Weights of a small model that answers yes/no questions on an image's attributes: 10200 steps, batches of 384.
Rows from block 7 of the image encoder of a small model that answers yes/no questions on an image's attributes, named by matrix and row number. Rows with one number belong to one neuron. Each number is 128 + 24 x the weight over its row's rms, rounded and kept within 0 to 255. All counts start at 0.
Before each neuron's rows are labels from the 100 images, of 14848, where the neuron reaches its highest value: "patch colour" is the nearest of a few named colours to the mean colour under the peak. Only what is clearly more common there than usual is listed. The data: drawn branching plants.
# fc1: MLP up (encoder.blocks.7.mlp.fc1.weight, 640x160), inputs 80-159
# fc2: MLP down (encoder.blocks.7.mlp.fc2.weight, 160x640, transposed), outputs 80-159

patch colour: white; pink
fc1.462 [ 62 114 142 153 149 144 137 133 133 153 108 165 124 100 137 138 151 173 121 124 126 158 114  93  81 133 147  94 102 101 124 140 124 170 161 136 134 136 101 140 187 122 146 108 123 138 147 130 148 121 141  96 153 158 119 151 133 111 122 116 135 150 120 123 157 181 110 135 113 153 114 100 132 140 158 117 119  87 121 126]
fc2.462 [162 145 134  95 121 101  96 102  90 118 114 107 108 139 130 102 132 101 110 144 135 130 156 168 159  94 142 122 154 145 124 113 139  85  90 108 159 113 186 119  71 157 129 153 113 124 130  99  79 156 104 143 108 128 138 139 100 145 153 144 126 113 118 134 101  94 163 125 152 112 144 141 117  89 137 125 121  81 156 113]

patch colour: grey
fc1.467 [147 168 122 100 138  98 109 178 106 104 134 119 132 144 130 103 125 145 157 136 123  96 154 119 155 122 144 101 118 132  90 140 105 107 143 123 204 117 134 117 191 105 128 119  88  85 147 134 128 161 141 164 140 140 107 115 103 157 123  87  98 125 137 145 100 161 134 144 101 121  99  92 149 148 142 153 139 129 132 131]
fc2.467 [134 129 127 182 145 150 174  88 150 148 129 157 115 111 128 142 143  87 147 123  93 161  87 143 113 148 124 147 157 106 153 104 157 144 110 148  60 156 149 118  86 121 100 148 171 153 113 115 132  98 102  99 120 121 159 140 147 130 125 194 164 109  65  99 155 111 111 124 147 134 158 122 106 109 118 119 126 152 119 114]

patch colour: pink
fc1.342 [116 128 124 118 148 143 148  99 170 125 114 124  57 112 146 155 117  89 125 144 132 138 121 154 157 173 125 137 110 110 142 135 121 124 127 134 151 106 122 123 146 127 149 113 179 182  79 133 140  87 129  79 116 106 148 151 149 147 128 121 138  94 152 101 173 100 143 160 155 154 130 145 104 131 114 124 126 100 127 118]
fc2.342 [110 132 118 116 113 120 177  97 108 169 157 102 114 121  97 104 117 124 173 107 130 103 108 137 153 136 111 142 174 100 129 117 135  97 150 107  79 121 154 136 149 161 121 140 109 111 145 116 128 188 131 159 123 138 103 121 115 137  96 136 100 140 123 173 111 155 124 115 125 130 144  71 158 114  95 102 114 131 136 155]

patch colour: pink
fc1.535 [110  71 122 132 121 113  86 138 103 134 122 147 139 123 114 146 168 136 101 102  91 103 173  99  93  96 151  79 106  96 107 157 152 111  80  88 134 185 142 114 148 106 136 130 102 136 127 116 115  91 179 137 101  93 139 111 129  95 141 123 122 144 153 151  95  82 126 141 138 140 139  97  84 117 156 119 137  98  98 115]
fc2.535 [120 148  82 136 133 136 184 158 128 169 115 134 134 157 179 157 119 107 105 116 146 106 109  96 133 127 128 132 140 197 160 140 151 139 139 104  96 101 154 100 117 139 123 152 100  98 147 129 129 155 141  93 138 152 149 140 137 119 130 139 106  99 140 114 148 171 120 145  85  56 157 131 151  98 172 157 114 116 120 168]

patch colour: brown
fc1.0 [ 88 173 109 143 124 116  93 101 136 136 100  76 128 165 144 146 136 145 133  87 100 127  97 149 112  82 126 142 146 169 102  76  96 144 143 101 133  77 124 129 148 158 111 111 146 136 123  73 132 133 162 119 129 156  99 148 131 160  89 116 143 108 153  97 137 118 118 124 117 152 147 126 119 113 127 129 143 145 143 126]
fc2.0 [184 150 138 155 149 146 138 142 132 134 150 121 120  89 158 111 113 170 112 152 139 122 176 156 115 121 126 113  93 119 144 146 125 108  64 115  85 134 163 118  96 141 164 185 136 140  97 164 141 131 134 134 112 106 130 127 141 151 133 111 119 157 121 157 146 137 160  70 124 126 132 122 136  88 119 140 106 122 103 112]

patch colour: brown
fc1.99 [126 111 108 124  97 134 139 182 106  88 138 130 156  84 143 113 154 147  99 101  84 115  97 108 128 115 159 104 159 157 128 126 115 139 120 100 147 137 165  98 126 133 148 161 121  91 101 113  84  98 135 118 109 126 127 124 137 131 144 153  99 126 111 104  80 130 132 173 172 130 120 136 113 164 110 118  92 114 147  88]
fc2.99 [126 136 119 143 165 144  73  84 171 120 115 122  94 168 134 125 120 115 150 116 146 178 126 131 126 133  75 114  88 108 110 112 150 118 122 114 107 108  80 150 140  95 105 119 117  97 151 145 118 109  96 143 116 147 123 125 137 140 154 136 131 141 164 136 179 130 142 111 104 132 117 168 144 130 138 136 131 137  86 176]

patch colour: pink
fc1.366 [120 115 162 126 140 141 120 158 136 152 169  98  78 118 118 132 148 139 108 128  89 146 153 110 178 157 127 123 123 102 122 134  71 138 159  90 146 109 132 138 162 140 145 146 120 115 155 115 157 117 157 130 104  98 140 115  79 112 117  93 112 129 130 136 146 119 126 137  87 147  57 141 152 108 157 133 141 116 127 131]
fc2.366 [129 133 125 142 132 131 116 106 106 128  94 128 146 114 117 154 114 125 148 160 156 153 108 150  98 115 134 131 141 145 134 138 184 100 106 132 117 156 115 114  93 122 130  97 148 126 116 140 117 148 106 115 114 171 158 169 183 158 189 162 112 114 104 111  95  91 115 148 146 124 177 134 107 118 130  97 134 137 126 145]

patch colour: white
fc1.211 [124 136 173 139 152 100 152  72 167 166 121  91 111  92 136 176 142 165 117 120 122 164 152 151 158 128 125 119 124 177 102 146 138 129 122 122 150 152 140 107 137  74 157 136  73 131 144 146 113 120 125 156 160 100 146 171 153 110 139  90 113 125 136 146 119 136 141 141 105 117 111  92 100 128 114 131 151  99 111  96]
fc2.211 [129 188  76 132 102 154 105 163  96 136 119 117 135 117 138 122 114 143  89 161  92 109 123 142  83 133 131 116  95 119 140 156 130 177 125 100 139 137 172 123 147 131 158 140 167  97 162 146  87 108 102 132 118 105 113  95 121 145 123 118 130 152 124  70 124  98 135 155 163 131 134 168 128  85 118 101 151 136 126 113]

patch colour: brown
fc1.229 [102 150 127 134  98 128 138 123  93 121 190 102 134  98 134 151 138 135 113 130 174 106 140 142 117 169 134 138 168 129 135 120 142 119 118 118 149 166 131 126 107 117 152 138 134 117 103 112 122 101 106 128 140 129  83 133 130  92 130  82 143 140  93 135 135 130 152 183  94 149  71 133 109 101 150 114  97 130 139  93]
fc2.229 [191 106 128  99 141 152 106 144 148 143  89 155 127 161 137 133 125 138 109  97 106 153 142 113 124 103 141 119 109 119 137 127  99 151 106 131 124  58 108 135 151 120 113 132 117 154 101 106 164 182 142 136 140 123 153 142 140 149 150 190 129 143 169 127 121 101 134  98 156 131 155 143 151 127 125 118 177 103 171 109]

patch colour: pink
fc1.369 [ 98  74 118 128 131 126 146 103 123 112 111 130 156 159 115 138 163 165 116 148 118 139 143 110 161 152 110 182 137 125 129 158 149 123 182 100 147 130 150 151 119 133 136 147  96 140 110 117 129 123 108 105  74 144 113 169 146 155  79 167 167 103 124 136 149 129 150 149 105  89 106  83 118 145 141 123 137 136  95  88]
fc2.369 [121 158 144 119 134 126  99 169 124 125 136 125 135 112 153 121  69 118 112 128 124 114 136 117 128  83 110 146 104 143 116  96  66 131  85 107 136 125 156 130 148 156 158 118 158 138 127 116  94 104 162 142 135 119 152 132 143 121 109  87 122 124 122 138 124  98 124 120 136 157 145 118 157 138 119  75 123 128 145 145]

patch colour: grey
fc1.69 [ 98  93 139 106 123 142 185 120 141 128 124 126 154 150 125  94 114 140 117 134 101 100 142 151 152 120 126  90 122 117 132  79 119 122 118 131 107 120 156 110 156 145 115 151 136 130 104 124 152 128 135 142 156  86 114 118 137 151 125 138  76 117 154 183 122  96 113 146 107 115  91 136 137 118 131 142 136 142 114 122]
fc2.69 [157 161 111 169 128 119 101 166 100 126 121 129 118 102 125 192 169 104 131 106 168 120 104 132 126 138  93 148 145  92  86 140 159 132 138 143 119 159  80 135  86 119 120  92 124 113 158 141 119 104 101 134 101 159 133 124 138 100 128 144 174 105 128  80  97 148 100 154 157 172 154 124 102 136 135 118 126 145 129 143]

patch colour: brown
fc1.430 [ 91 101 118 141 110 144 101 128 163 141 105 116 107 149 103 160  93 148 145 140 126 137 124 152 117 106 135 161 111 132  91 132 112 117 116 110  85 163 169 125  95 119 109 126 172 138  87 159 161 160 197 105 121 155 137 116 155 131 127 146 166 116 105  92 111  89 100 155 153 145 121 145 133 113 111  69 169 145  92 104]
fc2.430 [153 129 156  90 111 126 167  93 148 111 150 123 143  96 158  91 137 124 130 123 136 124 134 125 134 138 106 112 134 132 139 128 131 133 138 125 151 100 112 142 167 146 170 111 122 116 159 105 115  86 106 127 133 141 142 153 119 153 112  98 107 152 179 153 140 180 182 104 108  88 106 145 101 148 137 204  90 124 154 151]

patch colour: brown
fc1.178 [121 130 168 116  97 122 125 107 124 132 104 124 139 127 153 114 156 138 203 104 123 168 150 124 138 113 129 128 143 178 125 134 147 163 129 107 104 127 167 108 196 122  99 135 118 153 126 119 107 125  79 132 178 128  95 111 134 117 153  99 112 136 118 115 159 174 158 149 120 180 113 131 141 133 126  90 118 130  84 139]
fc2.178 [104 155  77 136 150 142 116 109 103 107 142 120 134 107 107 137 122 104  74 136 119  84  91 164 106 129 106 136  87  87 134 151 144 129 170 149 132 119  95 154 107 145 141 134 140 120 156  74 121 100 144 136 139 129 164 127 121 145 109 140 130 112 121 126  94  95 123 108 106 133 160 142 103 188 103 143 131 117  97 109]

patch colour: white
fc1.68 [139  74 153 106 137 176 164 100 120 116  91 105 107 152 158 171 111 155 143 103 101 127 129 140 136 137 191 106 108 144 138 156 112  89 104 125 142 132 100 111 102 102 177 123  95 106 125 147 112 150 144 110 121 147 123 124 119  94 141 134 121 105 126 140 120 114 123 124 118 108  98 102 121 147 109 106 132  99 152 143]
fc2.68 [121 166 124 183 118 132  95 162 137 148 163 127 103 106 119 112 142 119  95 158  98 136 145 139  97 139 106 140 120 145 167  88 101 135 113 145  92 123 161 128 121 162 104 145 160 136  85 105 148 116 120 120 133  93 115 126 152 159 133  77 113 163 163 147 132 128 125 126 145 122 120 149 130 151 136 156 150 153 124 121]

patch colour: pink
fc1.106 [126  98 152 133 127 112 138 159 107 167  98 147  86 163 113  89 151 130 127 164 105 125 147 143 113 143 126 166 116 157 101 151 130 113  87 113  92 117 108 141 142 155  71 131 131 123  96 137 106  91 114 127 122  94 144 142  81 126 112 114 111 127 146 128 125 158 150 100 173 100 105 159 114 150 111 105 112 179 133 112]
fc2.106 [ 85 119 104 114 105 157 133 108 163 114 126 101 130 111 139 171 126 122 120 141 141 123 126 126 120 127 117  90 142 101 122 112 136 124 138 135 180 135 128 115 102 111 165 120 163 142 144 118 169 143 131 155  95 193 143 129 156 141 147 129 139 126 140 131 108  63  93 139  72 122 143  78 120 116 139 136 123 122 120 143]

patch colour: white
fc1.122 [ 88 118 157  92  97 135 107 151  94 147 122 153 105 100 141 144 142 126 126 163 121 154 177 156 147 126 102 164 128 142 147  94  91 108 125 108 137  99 114 138  93 169 154 156 134 157 131  80 130 164  97 153 158 137 115 165 163 106 129  68 137 113 169 110 147 132 113 140 140 169 126 154 172 121 168 133 109  96 124 127]
fc2.122 [169 159  85 128 122  99 142 124 148 124  98  83 111 156 128 120 119 140 106  95 140 106  83  86 121 141 129  83 115  84 104 146 168 120 126 135 130 113 136 158 145  84 131 123 128 110  83 164 125 108 162 145 150 144 134 116 111 174 125 158  77 149 120 128 129  95 182  91 145 120 101 130  65 113 146 105 143 169 126 125]

patch colour: pink
fc1.519 [ 99 107 160 123 143  86 140  83 120 133 120 129 124 127 149 145 168 105 107  84 118 119 150 149 132 102 161 167 155 131 132 136 114 119  91 139  44 108 106 138 192 179 119 145 129 137 115 114 121 139 100 105 149  98 154 172 100 145 148 146 120 139 136 133 139 110 126 129 125 158 161 131 125 119 142 126 129 146 133 106]
fc2.519 [100 131 157 119 115 146  79  94  79 106 136 128  92 124 135 136 156 101 105 104 146 114 116 135 126 121 141 109 167 121  98 138 122 134 127 133 121 147 132 158 137 114 114 136 117  97 178 114 166  72 109 114 128 145 166 136 156  76 164 193 138 115 146 124 157  93 105 133 150 120 115 141 112 163 113 105 127 112 112 138]

patch colour: white
fc1.93 [114  87 172 131 114 146 120 132 109 142 153  86 110  88 136 109 169 116 146 144  79 149 146 100 106 103 141 168 103 146 139 132 108 134 150  96 112  93 109 140 109 153 143 119 101 116 125 152 120 103 133 137 121 125 128 140 128  83 154 126 129  93 138 103 147 189 137 136 131 146 144 117 185 142 158 155  98  26 129 108]
fc2.93 [123 183 103 105 158 149 103 132 139 148  99 121 106 166 155 178 104 140  99  84 178  98 160 166 148 147  90 115 129 117 125 152 175 120 102 126 152 140 155 132 130  99 139 168 155 164 143 104 141 130 109  99 172 151 131 118 127 149 108 103 107 140 103 149 112  94 146 119 152 124  96 137  53 110 120 104 150 179  99 162]